config.toml
model = "encoder-decoder image transcriber"
encoder_head_dim = 16
final_lr_fraction = 0
Rows from block 6 of the image encoder of a small encoder-decoder image transcriber, named by matrix and row number. Rows with one number belong to one neuron. Each number is 128 + 24 x the weight over its row's rms, rounded and kept within 0 to 255. All counts start at 0. Numbers have three digits each.
After each neuron's rows are labels from the 100 images, of 14976, where the neuron reaches its highest value: "top examples" is what is common among them; "peak at" is the part of the image that holds the peak. Only what is clearly more common there than usual is listed. The data: numbers of one to four digits printed on busy colour backdrops.
# fc1: MLP up (encoder.blocks.6.mlp.fc1.weight, 512x256), inputs 0-85
# fc2: MLP down (encoder.blocks.6.mlp.fc2.weight, 256x512, transposed), outputs 0-85

fc1.405:144058086117118110172123144109118134159104135111096129108153131118151106152125122114109165139123149162158132099102142121107107158175096121158135151095171103138123191088091120116134120152141114118073133107089119143136095142093162109086118101105109120124106118
fc2.405:146152135147109134098150159154117147110128136178126119135131153115160116159103102136138123111125121122081200201105127158154133112121105117126104128168079150180129102079079178121142144128117128166109096133130130145109164111110117101158123137113090085117128102
top examples: the digit 9; last digit: 9; length: one; first digit: 9
peak at: middle right; centre

fc1.58:129133089136109090127155138087122134102125109145102134105112097157133119134146067143162117092134164160148133137133131145111134148086137131120165137173137124140199153089128184175129092121147110102092143148171170103130131146103110131135145139145145144092114115
fc2.58:152097112157113142153092177129089143139110187151146146119126082128161128163129106124109120083090119136130125162097137159088145117140114124197109110160136130151137071120144137122125140103081142108095137129117140150128147115127128104108133124143085090164120154
top examples: the digit 9; first digit: 9; length: two; last digit: 9
peak at: middle left; centre

fc1.30:185113133093150134078081137131171116161169138156095126148112098149130150104074155064154120111125125108120155130146146136091128094098136122144076154142130128116097123124117155118121154136147065087141129144093137143092117110103116153165148138168144134119155103
fc2.30:105143141116126112159128096155093085135127157112152134128163137148132102098149144188131134164115112133094082079151119161123114130161132145094158186135122142097121120142164144113104077140132184106123118117117155155141109114102171182109135120119139089140104147
top examples: the digit 9; first digit: 9; last digit: 9
peak at: middle left; centre

fc1.429:108156137153116137168118127168126129124090116144065123147125113135102129136101114156111128108114132122131125129136144112138129141122154130126132145138113163104095107073151146091132148117176148142122159138082130131134117164131147145114165147141133119126094115
fc2.429:163138112129158145133164119134125119082107161129168140096172098097130151122121144151165108160100130150127121148122156100140109129153132149137142147150159114142127071095125150165142147164149092119127096098146120146157144119127094142130147133127129130123090132
top examples: the digit 2; first digit: 2; length: one; last digit: 2
peak at: top centre

fc1.72:133122140087180162173135104184133131127100153140119118140122139150102155144134123124123099139126115157103165126164142173122129106083138124097114133119147154128164085106143162112120126100130122120124088184129188171122125104154136154101122151168156116158073178
fc2.72:124146104114073110119114129104158134113119136133122129110133110104143149120121148141130132114133123149123159072121163127151154147149137154118112104123123164137136174136116121159116154144098202151119154131136110083129141139101122064087111101116163110111157091
top examples: length: four; the digit 2
peak at: centre

fc1.97:114133127137103151133127127118093159106119119141063104120142134113154158167146065108140160158108134103119139087121095165119103137111146109140112138179100161144118132120117149131097123156124128110154122112143130146116098105112148098092135110098111098159107138
fc2.97:143109136081154098148139160115114143148092137112130140094120094131136124119126143096128112109148130154142150151159140124141129140078112135129138124128160132167154110098171137113183137127158097130065139100112105138082117115152124155099129169084111119190118099
top examples: the digit 9; first digit: 9; last digit: 9
peak at: middle left; centre

fc1.510:109132148089070145137128105114130130134152106147127124173123102140133128125132140106128108096138120047151126159129100117094117122153109157147182081106094088132138172110132097168151121096121118144131154155133142083151097130152115116112102084154148109135152130
fc2.510:120152127092149141107103137146132152122151167166147136140136138157106107096130145163156152155145129126114094112130130117141124161128156092176141087100110117076096131121107131131119126127126120172168128113177126121091135159149140128117133115174148101122160121
top examples: length: two; first digit: 1
peak at: centre

fc1.263:144114139131100132147116116181148128102131125148114146136092125126097111158104110075121104141104108144118120099101136133103135165170127149089114141116145088108129165144083109133151139104146115149104128137140102119137135108130147129120135168165123134126131132
fc2.263:111093062133139130119174155144112125131117120146129162149161113134084111138151093141130172122157143143111126147113143089128161133145128178125114111117149153158129108145140100128157117180115147126137109106139159150141114138113094126146119122130104111137103153
top examples: length: one; last digit: 1; first digit: 1
peak at: middle right

fc1.162:120077160146154117103110095133177115130176158098136105105158112095114099171131074101115102135126148089135181146171114148127074121128130135110096155115177119119152131115130139148152133155119151163097089146141113113117117158140107116131129145166095116117100102
fc2.162:150106125155151122123126139154128134118148151093122174114137136145178144160149143139125155101124134109141121114123118102127147120138132141114110132150108119115091072084106124193121127102126107123076135168111155147123120120158141108122119168131107108162114101
top examples: the digit 8; last digit: 8; length: three; first digit: 8
peak at: middle right; middle left

fc1.303:110132163126121129111137097139107163180126093142130144105156122145167144155134129149149133103117150114131168165159135125102105150151119155129114070160132110119126142157128147139140145090104093157128103110128134072082086130133147120149123140114134146107095120
fc2.303:141132126084159122115152148136114142116100143129164135121133149137135105114112098114106084143160158107112140112125116068092139103101127125098151141106144148136122147123147103124078140165179106128134173153134141149106125140157133122073097101182155146181114112
top examples: the digit 3; length: three; first digit: 3
peak at: centre

fc1.93:134098138117118123140156162107120146102124171132107156150137146113150156112147154121121142109142147148167143120136132122123143144131113090134129134122142141136143079138152113111130153101146103118128158133162093141163141135168148114140159122143111146096159134
fc2.93:130121123104110149125110155128123156103129128120132108156157123130122162120113109098136138136151165114158174128139123105142093125092109087135132152149148100108163154177156108112149096124057108165153100086142104124144111104123148124120133157122159106099093126
top examples: length: four; the digit 8; the digit 6
peak at: top centre

fc1.210:146143164143087185106133129191110107113157137139099148115151151138114120105135154146118121112165120158108177143091081119124121081124110134117137156161104157111107107167129113102117142139130131144108128145105087125152160102142154127117044111127125113103138176
fc2.210:117075133069133127123122125101115108181122090159130113124106141100164127115076057100127148117108141141156142158126129134140134128131126114141124108099137102113132176122091160118139131093131135100142081115137137118106112146103090087133143098148138113114149148
top examples: the digit 3; the digit 5; length: four; last digit: 3
peak at: middle right; centre

fc1.474:134135147120163127152106144154099139151082092141168069123142104127103122136103135124106175114121159097147132113145103137160151164117168127112136171094120183126140093173102136101117140129070119163118106053092175135147113069155140149129133125126069147107137090
fc2.474:147114148110134107123087113146120110122133116125134167112122128104113111082158138123155108145122089143110123075156127159113139107125103146132153130116138107093175094114129151123073146151135112111147132161135157089132143112137094102119118090120149125101147117
top examples: length: two; the digit 7; the digit 1; first digit: 7
peak at: centre; middle left

fc1.352:175135110144128096162130169108136088109162146124124128123152117109129121162153168096148131145119124136107109130129135167130166157156077119128084150082120115140082148157128122160107101104155091135163134108116105143101148115108137132125116121126113093135125113
fc2.352:116112186133115112095121133165168142116132144123117141160153104167128080101139101139165133111117109121142140158123099121108160135101120146113157101128172135151164151093072161156159134123158169138130104160156118131149131150145148105144098148161142120128173106
top examples: length: four; the digit 6; last digit: 1
peak at: middle left

fc1.99:056076137127127131141121145157126149125094077128122156096107129105077096161157134116120133136147115141141117132131176117134154178114181129122131149119113128122109091099141146121130111119124155111135135147144098148147155098105162117106131176142116162111109152
fc2.99:117142150127121133106120115161146130128152163118115106159144148135154166143112108126167133160097129106109118110160134111082125126127107132128070129119125152143138108098108141139165112168079123129113113134111134114074126156113127154122139090099122140134113095
top examples: the digit 2; first digit: 2; last digit: 2
peak at: centre; middle left

fc1.398:110088124115095141114111154155115070171114138152117166138124078161150148104144124116171112145160075147123127137130114117126101135172104152115134162111137119121139109106122087154131097090159135148126112135132088176098146133129123150168151175140125153162126123
fc2.398:114155100156142118103155113092155131149112127125164122140106145115086129127128124118172124089123169130088091160093175180151157137122105175139116147137123147117107142138112138139164137162114106118117157124121139128132117124149133101170104079117086120098137109
top examples: the digit 4; last digit: 4; length: one; first digit: 4
peak at: centre

fc1.221:132130157165109114109121107145141116085085131120115145124107101141098135124122151072135127107144152120095117105155171136127180093144108165080121112099168139148115115135196140164107161162112151098118098119101119128114119119126110118136112121147104152153101102
fc2.221:143082070076084130144139125126156104069166108126145125125110100079138132108120111119124141133136118167136133079127088143119137107092142124129140129135116127125128123136135124104167140097139116112114168147115136169119116111128165101128149151140129148088117126
top examples: the digit 3; last digit: 3
peak at: centre; middle right

fc1.224:147186109101138127134155090091138085123160147121136124134111168138136114159140119111116138103109155155097167118120117095134119120144129117093132126103113098140114140137158145084102138125138102152146121092137119170115131106097149158137150139125145117142174119
fc2.224:112077131135136174175101107124110137130129147126111136142147100152095146098114123151106142098130142113122122148115123120135131130152126148160094099111113146079129080118133102144128152092121096161106137187083151145177100091109140110096146099165113164092128090
top examples: length: three; the digit 4; the digit 2; the digit 7
peak at: top left; middle left

fc1.156:101155115125109134138120119125157124148167141186091146113116137162139134131115146128191131109155143181173118152124121116121105115137132107122125105155144154112144107084101111134139134144133129126122128077132094134110101144106093138155091143091116115119157123
fc2.156:101125141117145077150133140105096137120079140106144135091116120094166149133167110154153107167142131142129181125168106156114123133141123157148132153110145131126137114185174134171109111129155142115163127154141126125125135133150128120121099142116177105125111137
top examples: length: three; the digit 0; the digit 1; first digit: 0
peak at: bottom centre; centre

fc1.486:109116170157123109129122151134137147106123116160146137094114122124094123136133112134169170145106136144132139125086133113125108123128131108158151133122115108131092117129160138147141064097120157149107157102106105097154152157149173158135077140114101117148090118
fc2.486:160125113152084108134132119125108094121083166134119128127148125086143154117134122143124100146120101092119192131135179099136107131105199102134151104136117110094148109121142114172124158173113056148170126128139148147159078117108105132084103128109133190125118123
top examples: the digit 0; length: four; first digit: 0; last digit: 0
peak at: centre; middle right

fc1.161:133118113071110141190157132119159154131118177119129128092164118143117164147145120082106119152150165118161097085166094173156136171151149123078159120146155109155169171115104114156147064106110163076108094112113132111133178184151104139122112141122133089123131139
fc2.161:155085161175153087156118088115119128136125153132139092092159116174096133113135102104120104116103104126100179102095154157116087135131106184154142150124098167123153118150128110144158137105089114130113125185124125166129087139145124111136095122105147134173112137
top examples: the digit 8; length: four; last digit: 8
peak at: centre; middle right

fc1.20:152134133054163104132116156175138128132115129151157134099107157128118138093134176091129102104146144159134117129206166145143131152131089132090132160140142135138093128143167172132096135152130137125128145116156109169162167155118166184176171129168143105194148085
fc2.20:146134131159114149137123134158142149078136092105142162154156124135118093120166089138118183198157149094160103151149109094153107154135167130135068099125100116116139159100112156154132113140134084115095135132089127114139094118104110131103100157135126145156133117
top examples: the digit 6; first digit: 6; length: four
peak at: middle left

fc1.86:134144141120165084134137170127128139088161107119166150098138158094129144172153162118150138117128112110125124112130136134134132144157134113086137154111121119152079110099100106151139157142095111113132094142173128135139118128122139137149128139156112112141089141
fc2.86:174114138152147116174083115175153133111120145097119129123144118130120119135122168116115158165147133150131138159146155111155077127120119154105132122074123106165164102109140138110096132136091149161125133148151117093139119149128083114136085131099132140139113132
top examples: the digit 8; first digit: 8; last digit: 8
peak at: centre; middle left

fc1.441:106127133107121104145139106112162128092131169130105148117137129086148130105125170127165138158120100123114139148179154096123167104146150158168150129125195134097115079130134163160137159138151115151158142142080144134118123128113105126122105108107115149121140142
fc2.441:118083128168130155150087130119091125163122107136118147153134136162119121156141137153124144126145175119146139125114170146135137123092133089096103164111091146103136184118163165107087076103135124157106134094121093138145112162096140094096134142122118139105121190
top examples: the digit 6; length: one; first digit: 6; last digit: 6
peak at: centre

fc1.316:126118124132159133127107161130112088129152133086118086143142173118147116190192121128106124101158139138133166138128118105161099146119133169095146131100120117137130145107094118145161135118138114157137126139143109087155127154096128159139147119142102152127134131
fc2.316:131141148117167124110127147123103149133125106082137144087143133164095118118152152114129136144128133151129180094120155174138121136166147149097122127104125107111152133144105140134156180131130140071110139160098133159162108152138104122159117151149098111161132126
top examples: the digit 8; last digit: 8
peak at: centre

fc1.425:086117102087150115113139111164174131134131105113126158136117114121115090157150121129129136141120156120139123135167159086136151164151191148117141100108152119164128115165084142106150162156089111108120096115175092181140146143120085128151176136170126137138132154
fc2.425:087118143126156120108154099111082122146120119130123117123163116139128120107103139134130134120115108137110106094126078142130162095124146162128133171135144129105144177144108130105128114115154113155167135128084134133164158146158121115145105144114111134127118107
top examples: the digit 1; first digit: 1; length: four
peak at: centre; middle left

fc1.306:131144130145082118149114134132146105141110093105136119127159110095129143126162103083167137102173153103111124100100119117144125143146133120150106142142104087096118133117128129135100146155137142113124121096113132118123118157090147110130140120189122123218128128
fc2.306:108125099169120101162130121133141130133137129141136067137114168078100117140129095148145127130149102145162136151133119121162143122062154107120126103120149111134114146120116081145121114148114123165156086110144082121124151094114100116139115146118119110161144170
top examples: the digit 9; length: three; first digit: 9; last digit: 9
peak at: top right

fc1.73:134130152133100135124130156161132100089082124125077178109127098107121140093112106096127134100164144138115139087112142133111151057117092159104151143114138160132127146080130117093127171153151118149145104110112134104131152115142128118091126121117102144147109100
fc2.73:177147122107101126118122133140124107138123108141098125122108080106169136119166138079151135131097109118128134120140133132139150094130111129087104087138165119119154109086149136143118126100114116140159092152139139139134161151132116117164126143130109117097176099
top examples: the digit 3; last digit: 3; length: four; first digit: 3
peak at: middle right

fc1.415:129170144119136163148128135134123102096135141148125103120086093083102093117159131116139093082121155111133151115128099187124107168154133128136149113125113159177155144169079123138123083110157167104106119135120139120126091132147146106126139102097130166101104105
fc2.415:122107098148103158120113134152129183129164108145130134160123168109165120140158131153151187144149123127105156135125140117149136127077174125118153165059114131091083119098121122144157147136127122135125137090157141117133177117086096099150085130130140106147106119
top examples: length: two; the digit 7; last digit: 7; last digit: 0
peak at: centre

fc1.220:174083135074105133121122147111105118110158129098133113121104140154202127120157127129117131157128165105086157113148157140124122152109124124113138095116100146128126112097132142141132113136162104107104132125142143150114086183159122133109119120096136164156129103
fc2.220:118153174114131140130143136178148118109125137158101125114150092149112086146190146149100139112143130130153171097132148154102159128166126124147137180130117130113109121152130095070124129102132128120105146168115086121133136139125110166130118129122128094143124127
top examples: the digit 4; length: four; last digit: 4; the digit 6
peak at: middle right

fc1.144:115159121124158162101119128123133143148114108182079133140159094128162104128157084094075161147137142114149144136148153157113164129140121110147148067117106114112124162104115101133138112125164106173151109102098097135153161100136149100116127113164121114123154138
fc2.144:100108134116086140140154107131100113094140144142172081087137171111125112127090156175170143122124088139119118100141107149120116149148132100158138130106155132147154127092168123169173133140127120143153159152180180144132108125138149096115084121130136112127118110
top examples: the digit 4; length: three; first digit: 4
peak at: centre

fc1.84:122135138121104127089126158145146121164138139154155130140087149093153140176092153125151108155127140103137134145100116161147139167104130128121133114148101100144159127137127106111107132102186124154121129114171119103135133110133125119133135072189107092127158120
fc2.84:131149122112150135107148131100144115092123126116137140123142165141123135085121117125117093158116135106142119117145120149135142121128193103142129116141116103145140162154109112151096178099143115176127109093120139120110148120155175131150128109113145108127098138
top examples: length: two; the digit 1; first digit: 1; first digit: 4
peak at: centre

fc1.57:121138121123115100138116166178195134100158159147135142151117169132111096151177094100134175117138139127136094116146120086116120161158132185100133147082105139127160110141138115137103071126158099120134128157125110110172125111168170090156125127110079122141115095
fc2.57:136118103119111105105099098127125079078128134101138112128156103144122123136075122129120155114121129131107151098139168129104112105118130126135119130164086102120089116105160111122103111115122176131154136130125129147088124124151137138115138101106125111130124157
top examples: the digit 7; first digit: 7; last digit: 7; length: one
peak at: bottom centre

fc1.367:147136133133154124092129106131093158076138156140089140113088101131088126156165121144098088152146115130111120143131099092129163157115094143116167177141170169124118129130116134115140128109144154158116137103121152168088150148116141172123162141174131125129132131
fc2.367:131147123111103144168119117152116125167099140109137120085153183081105158160143123133131111134100148105128179132149138162140123100172144114130093128156118141134118145086129155097126091103134086123140137143134143116167112130137125141114137113097140124127088150
top examples: length: one; on a plate; the digit 1; last digit: 1
peak at: top centre; bottom right

fc1.96:112150042082153146126112113101131152112116104175129106147151131116140146122143091128156153150122158142143150120146168109162159122132100143118125124115116109134100135106167116142076107103118113135166113159117125092125141120124147123148144133133131140165098116
fc2.96:127127170096113175081102104138153106142115156119129182175128105146140140119123123080145142132142099136103127159145099132154132115139126098156113159126103154167173185132107125087134156141137143166086165147124135134138119123130055143097143158140139147120147100
top examples: length: three; the digit 6; the digit 2; the digit 0
peak at: centre

fc1.438:118125088172181103192143149134123094166119121114135099119130141109151150131147103135110121126130133192109130143077101136114155125162114126125092107133094116113104119116137144114105072115109125112150128127129145126110135114140119104138096144157131144153101155
fc2.438:102111117122171151104142177097138121089110124147113158124161140139116120150137160063143085124117161101109145154178161121151135080137142109161155158132122144162121121139123127114166159154158133123138141144108145142125128136135138142120122073133111134105157092
top examples: the digit 8; last digit: 8; length: two
peak at: middle right

fc1.134:135123131152052126119090100101162093109089153143127143143135158126128134142117145140116144134135158145127123085084110168146134143154160102077127090115115116124141108133156122157121134196128174105117116113081117164133131162109140089119148155111099123121083131
fc2.134:131114074134134098110119155102136145121083114170128086139107104151120118158079100090115107155164135138100149106098146116128123134149125143167109121124115119064116092149122088111117100118152121108102116111133144122128086124159138143128190153134120166135096148
top examples: the digit 0; last digit: 0; the digit 9; first digit: 0
peak at: middle right; centre

fc1.265:122139105121131107147148132105112140160161143093120121132090131122141141123154109126119135119111154108110118112145113151153131151131141134103142107147143133153122159106135063106120111124148152150102112164141090086132166137095100128159130077118115135135135130
fc2.265:126111115114106143129112144141133126141114126104116113116154132130123105132137148139159134159139113172134129153133113077103113134104132105140121120097135140125140135155178175177169131174131165137138081120122153119131134117145116133099123190109130137112180134
top examples: the digit 8; first digit: 8
peak at: centre; middle left

fc1.233:121101160117157135132096161191127086104169126108127125180115085084122114119101102110127174130078127114148185160107147143124145150080155181133146153126132132131139116148147145168136125126145132112124115141139142118144131138154147136137140167162129166141110103
fc2.233:115152158129127130165113089167096164142141117116140116072171136177171144183162131121152097132172144112139094094128135160121145110173127120100148128097107112117104153122111147177107162146135114147140092169143140146166127117150140098071140117163085121137105153
top examples: the digit 8; last digit: 8
peak at: centre

fc1.248:099137145138122142149100125113169157092150109132124108114136122126148137104151112085114105145138113146090140147157092129118084155062142162129136094127164134165132107113134142162159101130135147145144124154146126172063147108100145118109114127159074107143109134
fc2.248:095109147126115130126129132125108106138111135138110155143153132136118144151095116114142109138125093135151120080141159117120070154146088111141108158087109143146083117131116164109138129130109128099094114128131150050151113128157159155150109172142124098126145115
top examples: the digit 2; length: four; first digit: 2; last digit: 2
peak at: middle left

fc1.460:114126159085141130124087156164128205129188162146120131123133074118118132120130143113161111112154120120100127156129109154157128114118111133146128194144152143133097106140184156125125107115126142117130066114118137141050152097136119141108148119152111164118131115
fc2.460:139114134122139105129146121100100127122150117115148120111109143126089155102154132136125158125092116128148167125112176110121107132119120134139145116095160111092092127106103144122105128121127124102106148135142147124173132119085153128076112088089133133154109148
top examples: the digit 5; the digit 6; the digit 7; first digit: 6
peak at: middle left; centre

fc1.87:154138152111127102162130190160139155144125138136098122136136123131111121098149126147105126136130104102114129140132140147097161154139143140104125099134124112135104107105108127101149115132123170150109138124152151117094105134157075125112149070143124106125089153
fc2.87:127099121108100116080109103128167121149124170105123158151104158109134116159106137100100089115115120089115158126106125129150103143132148135151182135106138161103136117169114129124123162104155109132137128149136128122141139105109129153143136128146106124155114082
top examples: the digit 1; last digit: 1
peak at: centre

fc1.358:127132151118136123103155115149136173144111118161082138086127137120099128108159130129152115134128123097143091150115119169129142121132126087114111112139147135067111112113140126125084118142145142133141141121135115136120127140131115142104097092131129129119117095
fc2.358:104088132165141141125111134127147130155153105101163137182118112113102134140133142120122082137138095119119090116100137108160097158125144161135183168151122147144137115134117175166098172125098144143135127160095106136146126145129106126164162089114117195087107177
top examples: the digit 6; length: four; last digit: 6; first digit: 6
peak at: middle right; middle left

fc1.199:141118136124131102086110138168151115147087103130085150125151155134127120112090123164142125196114140090148118167141191125120146193119159104108150117127172082092103085149108113127126133155150091142147119114110087151133131178166137169125128126157134135132162120
fc2.199:084139150121144137144135135131044128123136133138165112153131116117146142124112131118116109104146134125148140125166128126097101115165099127152071155107124138112112132081121102127118135129139118113154143111115114148132110135145137112124127135107172138104115084
top examples: the digit 4; last digit: 4
peak at: centre

fc1.297:130108166110092147138132137090112109093132112148166154161140101095115106135100144112107133115144163150145193125114073104149127122123156139109147160155165159143112123118155132155143130149150133096108127121175125122119133134103143136148094145107126150109129091
fc2.297:137081090104130116117124113091161153138130113090138102094117145159138104179089172130173128102109089121069104160111093113096144150105123089165116115135125102145150141122141142107117103144113105138121152136119135107144138155113123134130110122123098077152129119
top examples: the digit 9; first digit: 9; last digit: 9
peak at: centre; middle left

fc1.107:120169145147170150137149139133090154132117108173120147134137114099124156118141101144128136116134116118125148155119087151138137148112171169134163101114143121135142151114106170132126106129169108120157139125128143156103112167150128129077139142129096147133139145
fc2.107:145133124138117115113130092111130155142142097129145149102111079149097112136147156156134135119072072130117091108120131106064144109107123183127117125127118107152153150179170123128078181137128133129132123111156127131110178120117135135155113098140115123167130116
top examples: the digit 6; length: three
peak at: centre

fc1.69:166133099141117084123104108111172140114134141130162147129123149137139163144156150160088140153104145163082107142133112135206133134147142168088107116095144142149141117130175120133143121098126129157134164141110092157096139100097119095143144141147143131165127113
fc2.69:111139127146101155107173128177121136169150118162127106118101153128102102111133101122140155167161138154133117097141137152122132130133165117143107121137112163101161132148098131111116126128151109078139108153091150135121106129170160160131153116128106142092139162
top examples: the digit 2; last digit: 2; length: two; the digit 3
peak at: centre

fc1.71:152109153139123099096097123113124146147136109103144156151090106137163099105120150135158115139147083151113146090183127114121127153158126147121140152127172145144129111096103140126108142155086095163139130098102132123120137131134122099121103134152128086157126146
fc2.71:114137123113149102124144122106091142119154148140086098127160129120115119105117148131121151133050105134136129111144115152091136154098143159139101082136118141093107141162104191140117174139125108130099129118146125115109151142142109143150155106130159090148144107
top examples: length: three; the digit 7; the digit 6; first digit: 6
peak at: top centre

fc1.124:122131179146104132116149117167152099133143117155111112122097136098118128108100156145121111140137136152123135112148164114125132123162137128113142150113103155141120105155133144133141129142163158113108170106118131181092141077114101144165147136193133170159095120
fc2.124:169119096140132120137129185131148155127133110152132128126123123167131101133137157146178161144117135164163107154152119139177090108134072144135116110160149173162140133161125162103107134141124114163152120149119115099159087117121095113129118129099111095122152102
top examples: the digit 3; the digit 9; last digit: 3
peak at: centre

fc1.445:131169109110114086075134133093094082139113135159136161122124137093142156118130150130107152165109137136136111109164147127118087106126100162135153108137124144108149160122087125150102143131143069132134197101110161131139136136132105116141136117107157140139125107
fc2.445:160101113120144138128137089135151122145109134115122143108168106159119088146098106140102085168124123143084169102107109119153152123122108062140114104146120100084139126129100137147146125128113143089122129106098188109100111141138111129082091108114124182122112115
top examples: the digit 7; last digit: 7; first digit: 7
peak at: top centre

fc1.286:174048113132113120136134126185157114082144137156112126183103160156115133125176141189128139128134140102139177139140172108140128126082128120124152146135137120116121118119104168118152156132146141124170124138131114134138119153167135122161116151142112125092132153
fc2.286:138118130150132147119162139134119135181159138125082171128116104091129133150092117105081145152124152174127083186159117129144157124132153103117118115161141121107159129114131096117122154150120101141140144121141131129124134086142113102155142137130146139138124156
top examples: the digit 1; last digit: 1; length: four
peak at: middle right; centre

fc1.181:140104100118138119087123148134119123106121151123104152135072087123176157148127145150158122131097143160139177139119126137107093105129092142115118116144123151122139108134167160092093119146081111128122133125167120163151133132116118132128078113118101124114122099
fc2.181:091112123150140126125092199138096128090115102063130153131123159105118104065118110123114122139120139141118148127119172084111125114138169130104157150120152118118135110138136083109104122111086151141124131105112151096152117151125140132137104151095092143099103157
top examples: the digit 9; first digit: 9; last digit: 9
peak at: centre; middle left

fc1.411:130119128138133132107096110087125124116122158111123157151105130145168160139123104126123139139129131098086147142138120066065127111151114070142122141125073136094149156110122155133119137143171136166123172162124149104100126174098107111146117150176145153141100134
fc2.411:134103130132111131128139141148103140056121162136162123135123115123130182105150156094097140134161111120133133122132102125143103123117114150148126138097130137093143149086142150175112118111150141096172141162158076135138096112150127106156115183128181096095120114
top examples: the digit 6
peak at: centre; top centre